Rows from block 4 of the image encoder of a small contrastive image-text model, named by matrix and row number. Rows with one number belong to one neuron. Each number is 128 + 24 x the weight over its row's rms, rounded and kept within 0 to 255. All counts start at 0. Numbers have three digits each.
After each neuron's rows are labels from the 100 images, of 14848, where the neuron reaches its highest value: "strongest on" is what is common among them. Only what is clearly more common there than usual is listed. The data: rendered rooms with furniture.
# fc1: MLP up (encoder.blocks.4.mlp.fc1.weight, 960x320), inputs 107-213
# fc2: MLP down (encoder.blocks.4.mlp.fc2.weight, 320x960, transposed), outputs 107-213

fc1.730:108112103114109113099126131138114161108150155165119108125122135125135139146121126118120118143166134113099159174164106141154136148140114113114128070151126145161109161137131162116167127129122101158145133108136092122108139080116150121168151138111138142149120134124157127105112159111114160148142125139141154107151149113119099
fc2.730:106143133142152136117117048123120101155156123142157177101113112147113136128117101127111147154238107119124117133130084135150104102098151116145115137127133129133112124137157147124141130123137170134139153152128146123142101131120133144081127101113107140133134125088136139149143149140142118113134131123130117104126124139120109
strongest on: arch; largest object: arch

fc1.102:109132107057149144115075157136129171126173171131129145102151118142101153148123152099094162098128162169135169144144093154106073112135119114157108115131136131130110124136109151149124108110149106125104122133113118115148129097152154117126163181156139093170137141140151096147157130149097159118111113158146157116158105137127137
fc2.102:123129137135135111102148126122091123146118121153094135126177141103112087119101204125129121161077145105114114154102137169090113122112131133205147156132111131132150147159138106116153113143147174135113117100125114109126117139126146166123156132121162136146120144099102111116152131123125133059106141125118124147152141109149127
strongest on: orange walls

fc1.517:149148116107137138137095110141112217116132117143112083161174119105148132093090172082092109112143111130100156156138081092111113108137138120086108151126094129126146119147123185132136108150168135115146110120146087150120148172101139152129134145149136127148117118137114135110115119107166092148100137143167095136180133126121138
fc2.517:156155140132132120129119145138111112105173181175125151107143144126125144163128207112130133114153120113108124149124076148137114132146152135119123092118159107137105106141128125139144133149121125113146156115115143154149136083108135114135134152142135138158113107116136125139162153119127143068142144101112124147077130101116094
strongest on: sofa; barrel; largest object: sofa; largest object: barrel

fc1.269:120125102109164107104130157135133124122112123110098133128157149135127113129146131083153116111115136118156162106119126149120139131121129109141153142099086147111106122143099149121132100145105138101111103089150142129105117116115112154137175163144150114112103170126154120084091116134109162116117076153190136128172110110135084
fc2.269:133137096103139118109138121144098124100128061146125125095192180127108131105105109154147152122116142122137134138046139113144143137113129137122134096131157127115132110104096132113125105130135118118106116126109140126125168096116128076116094120111147144137128128182098146152170120137097150108190107100089119120108135141105144
strongest on: table

fc1.129:115082143108147132147108080114143171144130165169103112135121144140144078111116162117052134124109099135161151104166151130114111092120152128111152125114131119068148130127096127084113132077153089127128126100126120141114150156119105128183104129140152124136108102144102097072117129146116119152100115169159130140121130115140163
fc2.129:126103119158187148125130178111110104142113183135147104135042087129101151123168116161137143136115116105139128109194105158143126182132115122147123159101136121143145139084169089141142122120113140205148130145114120114080146115131124164067115107148109120104128148128152124106110126115096117151108146076117140153125131117122100
strongest on: red walls; purple walls

fc1.754:118133120128169096138133120110131123140123139135067151114120130169129136084138174127148121098131134126126141129113181139139127137097166137143120160131112114141129075097092093137153090088164108139066146083134144175132152114101140135108111108098099108117076120140086148134157115116136150083112149149129130110131100122087144
fc2.754:132135165132125120146133143098173075138110100100159140141135134148125118091135112180153137155135145143157117113125110135123116166209126115120117123156147148154125148079138151181115121101059161147131118163151147114126122166137149151098095105113125134091150183131156144131104125123135098129110116072103145140101134127169125
strongest on: table

fc1.376:117145109121118117079133142106137206111151133141155130102112115129166159147119129125123118119129156118131170101141092117108123122091129123097154159149132098154119149169124141132134084091118129139125152102122131116110122102100111138103176161157167133137125125124159136131124097171093111111106120119199184117168151144114121
fc2.376:118145156160126148150142092146137131175139154140144110146092108143125162115151082147132094120093139165152114108128144128152134116166101136116133133138153112139121118166150162104134190134125150120157114175103126085128089147174161171137157138089145132137120122092175119182092118160155123128152156142126130106104144123166137
strongest on: red walls

fc1.609:136127103101137065087135125131110149120148160128117134082137113141088153075129131146108154122118103134067128144147093141106123146082135136122118115122153113126078119142125165127153115050158115150137136159125124166127129112148103055165144125104121118142127097124109142094143143130119128142126137173095148146110141113092164
fc2.609:107127104160105138128155139141128130110106157197149150164099139136099162146144114127134142121148142112151137141202111122140129064169150125145137108096122079127049126143154177130115085173165127140158135126126133142144093089133166157068155148138134161164146125079141141134132144119141141118153124161134126178132127148120181
strongest on: sofa; barrel; largest object: sofa; largest object: barrel

fc1.295:156166122135120113135151129111154168134147170130122171096098134144099156138106115138126139159162165122133167140111107068109091163063157100118133124127132083145092141119113124107123083088128144129096165150159147098126140105103119122088206105147118110119118137085148127124133092112124134120120151141139165114161104127052137
fc2.295:139135138121131134125104120110094127118181056123145106135097068109173126122123160112145179131102135103155135142071122151137141163166112104112127137144143113101162149113139127134139133137127147101143097150210130099149133150117107129139101113093132110150134175155112156149106166130139138133161150138100091133127140155122159
strongest on: table

fc1.556:118133090123116122141149132108144154120119154136097110095098147119150121133077123119105139132131066120100119125099160136153103172108135136106142146087123118076129131126145124103111107119149140111131122133085085139137140139124102114124127116107109137112113134138140132091134109098136093124120145178160119110129111113094152
fc2.556:095145144122153127133138144101142068132144050131140122109089129126136115130148128150140171132114155136150144130013104155134114190180143129126152102123140123127129119071099164163137122102141174071112121140144145092162130148119135107107069112144130127090116166136145165134128118135150136143149110128123135120111131131122156
strongest on: table

fc1.270:140107134102142099129088118110159137100102135134153104090092151086144107119093124128103164141137086117152116151094103129103096168122147112102148099094129112090085132125113133091122131118140156145135159109146112112138133129116102140118125107124125106120137145132125130126145118090138097123116126136146097141116129092143145
fc2.270:118119126146129142137140148119122117134172095141136121107098126132129129132151101130152139115124179136161139148065144149154090143166118155161156109133108126177132093096116152150136120068084140102101156136149166115144148153137163132117080132124129105114109146113137130144132111177152140122155148086119147089125153152122147
strongest on: table; count: three

fc1.670:126146097130163103186121143129155134126149120112109103092127113167139089089114101090114127134151137157130123147146123101086121125137135111121169151107135127127185120130104162106087123083171156166126116142154141083153128166106145121147138148131146098143139153174126075109154115124109130125137102163125121119134097118109157
fc2.670:152117175132119121110144121115121064142133156140175120108079139126148161125113116149118156112149133125108118116169155122106104115144143118105120181115125110120209135062135138111103117121055122165136132114124122139113122104133116076077066051115126125084133114138125151112103172116101131149103109095128144165105122140137102
strongest on: orange walls; sofa; largest object: barrel

fc1.319:094126126104112131141102150149125142108132150095131080117146142149136142107130134095127119158143100128089175148159144163090119137102150152137093160136129143127146117152131168075154114131157105109103087090111137119129159111140154140138136140142155143175127116098103128134118103141113090127101075189180118117172127136126153
fc2.319:125093134115170089113146107131140140095154100114112095129117111127153112152118108143140126075158139129109160178112116135095083148154130130086130188116102139110167102111144125148116118161162123149154104123129123127153097118138112105067143092113129098162113168123112095100124154120125146077144119126117112112140099158132117
strongest on: barrel; largest object: barrel; largest object: sofa

fc1.232:113122087122129126103146181102118124137132118115114156154130136119162130126161126130134088096168136130111156110134159163121120139170225165145081159125110146145165134138124148132105085124143125117115119121140110131121135084145119179072112126166160159155076088109074123074168109146124139086129126134120145106121135137106142
fc2.232:122093110113155107163116099147112116123134147118108118140230129129084112107082160126115149111098121137114105127190120191113144114152111134161106109108142182126086134082106148142114118103101099142103130131061126153113120136109131141180093126116115147108152139121119129137195096121152126128102128099118143131136106130119172
strongest on: barrel; teal walls; largest object: barrel

fc1.644:104138164089117124149123146135103124120121113129109109098128134120157107127113112073145116144166137133133145163124127102106123163146118110122135133150178131180154121171125145147149134131157127109089131141141125104117146116091157136169193174148129106149148152101138129161138080143094109141122124125141149097142113083107130
fc2.644:125118104152085122112121087136139100158154120168162172142148130136144116105116118152094103113178119130135112123097125107146144145085114124103160171095121165100093107134105089174112117089099118144138113129149127162161097162130115150145144096102126129130177098134137084062121143100092103152125122128156125126128135137114134
strongest on: orange walls

fc1.550:143131137137113120122142099098141213147115126110148136084133118129147148115115161137134110102162141145106170163137120116122141095102137096112128185171109121112154157161148135099109090131122110118160114132127114066145141129116083122103190149141163119169130100103111148150106094152098129114122116115139157136169128130114146
fc2.550:124146156155103139109133089153151136177140144134099132150103131122139153113142116147124107113087134142137116108093143136137143115099102140128148139145158112118096105173142148100137174154113161093144102171086145107151078143156159140174164140104127136122120139097184145166104122150141124096130148138121153097108120125141095
strongest on: red walls

fc1.248:170108134100124138111103115111132169097132147183156102124172145071147153156081138092132101144144127121097174173149102119104085144136131143114134160115146121133171153141142207139163139131133098166126102104133139127107106126062153122113134152132138152157145124125159129147130123097147113162137131122167133159147147098131136
fc2.248:152148111132154123147081110132143128127128109159147137131096119132139161150140155142131138113092094116102116106119119143135129123097124117082118141126117062140081120103141157132105103145133128145133143126150133146117102112134110138181106114129136144094153115039125106136088148121158131121149121124125130219081133134115124
strongest on: red walls

fc1.206:090129142091142105103105110118098103117122102135143112106134139128160157143138093100129096163225153093123132183124103136150129162130150138122109158125129100127122106153142129127127130119126164165133117121120163127110138113100136155145147138108102126144110119116108107157119095184093120138157124133168117092110123121104131
fc2.206:139125100113090103128125116126104167135115137119166165090113077143143153093127106141139155168150109142132104108152152120196203102139103116134130151119143108119128128142150097122138114113087131141164132114107103113142127195132116164163102130122132106117124119150106118115131117104131121100135089120192102099145149092124136
strongest on: red walls

fc1.592:141093105121162092156132153108118142116171131119131131052101156096162136096122101089146114117132142089138189170139139117195128123143138150075124147096147098101132114124123132131124108093113109154139148131136163067122140143115121156141122164126102157153157130114183097151122149138150106119152104122094120093134159109085159
fc2.592:156108099079141094129116106103125082107112177139141154143150131135126121097121094144135113090151135149106124162170121157138160094149183134156112138130165086109108101063113158138112084113115096124121149131151133127156128144137139144132093077136125135091093120102092183126154141114081151099129078140120132142148122118134162
strongest on: orange walls; umbrella

fc1.564:168090088117150099125102126145146171099091122146145122090136145138139150127102139125131106121150120115136140172180135135124141126162197122133090135123109106117099110142127157093106148110143101177159113058174122093141151115105131152187131173140105091157124097106128119128117111131151100111089107142118123148130124130135166
fc2.564:106125128160168141135154113128103127159134143114133139125138112127089117137142121132134084122106110107122086076120112125124137134122097110106146076141124116148090124140114124147124122109113117158147106137098130167087144102145121089147089112145108133115109108118143132168112163132128129143114140095150100135127118182106137
strongest on: sofa; largest object: sofa

fc1.94:163135085090138108137114136173145107085142139117124108115102123148135137078109131112153129136143154138136118137124130146146151164136123121136127133094144166121067109125102127171132140149111110102138114127124140116131129097118125079172140129132113114124135140160149077146107121115125114150133114148131115122111120139134139
fc2.94:113108143123143128160143130124145102154122144123119127172122129092145149130129116114109102098103104140127128085129159120124155069087114109123140167104081102129167171095132111092140118156119090121159185103116110109140134115137091140142078112133107137062125112157129141086130100123155072115146127172156157090130154128145136
strongest on: orange walls

fc1.101:107124128114169104143114165098138134160080124128122131093121130126124174091142165116118134126147094173087131120130104146111118119152139148123096119144121102098099061149152149147088107148136119125147129139143127166122157123081125124118115151173112123155147113086121136116139133138147129116137108140145114159130097136098160
fc2.101:053112172125098142155153144123075130165155140119135091160121072135144138118136138110115118103120082120126107111167162146117171102147089131152119170142121092129154140099112117086139126144123144096141137124134128144138147107140099123127097105132114149114120157145120110084144136132111137098142114148127084140118150094142147
strongest on: sofa; largest object: sofa

fc1.296:115121083127120103144128122161143170078119151143122125106093153126159104068077160116093110120120131164113144141159109115120111146168155155077108177118122139127176105137121129129196128130138142140114141088116108126112137151129157137095144164126124134183121112167118123131137121104144141109117125169158160130142117121130127
fc2.296:137132135139114129130155069128147102128122155102139128124143168119095128143125137108112123135171140120126158161148116117127132082141140124146124096133118179137222130160125130145133128145140139115148164128056144088105130117137141137122208159128142128183104120183124140135118128123111132120135114067112123157119127115137112
strongest on: barrel; count: four; largest object: barrel; sofa

fc1.700:085089118114168078155139152124109132123150111112168136086113129129153155122121100145116122094165159126077127165117158112159127132126136116123110159112122113119188099140134130105142141097140121145126133097166108087107125131139106142167143140140101134163125086121144077115134174132127124077127156133098139079107130120108166
fc2.700:111104136121114109152143112140129104126116145132116121137091116120141150115142122124108119130136084118142089100166102135114139119126120090148146156088179118127130102103116115113124103122128128147164163117148119164172110115149101124131093069137086136120108121140132140104134155104109115161145126162149103150090131136143110
strongest on: sofa; orange walls; barrel; largest object: sofa

fc1.709:138166123144130141134162163125140150131125116135098126102138154131136096097117146111144157062147168142126133123114125119080080125110175100147127105072136143085105090136113113149145093077139125138103146102144082116138131117107146118144149128187141130155118137132095159097120137142140112150121114125132144136110094125142132
fc2.709:115140126126095144153110149127103113109121155150164135134132150128091174119133117111119143125173145099129143146179135156164123148128073122156127109107154140102083136127168163145128136159095133080154121111105118102140107115141081154121117134140131114119189141097138139106149159132132117156140142101134117210158109118114156
strongest on: red walls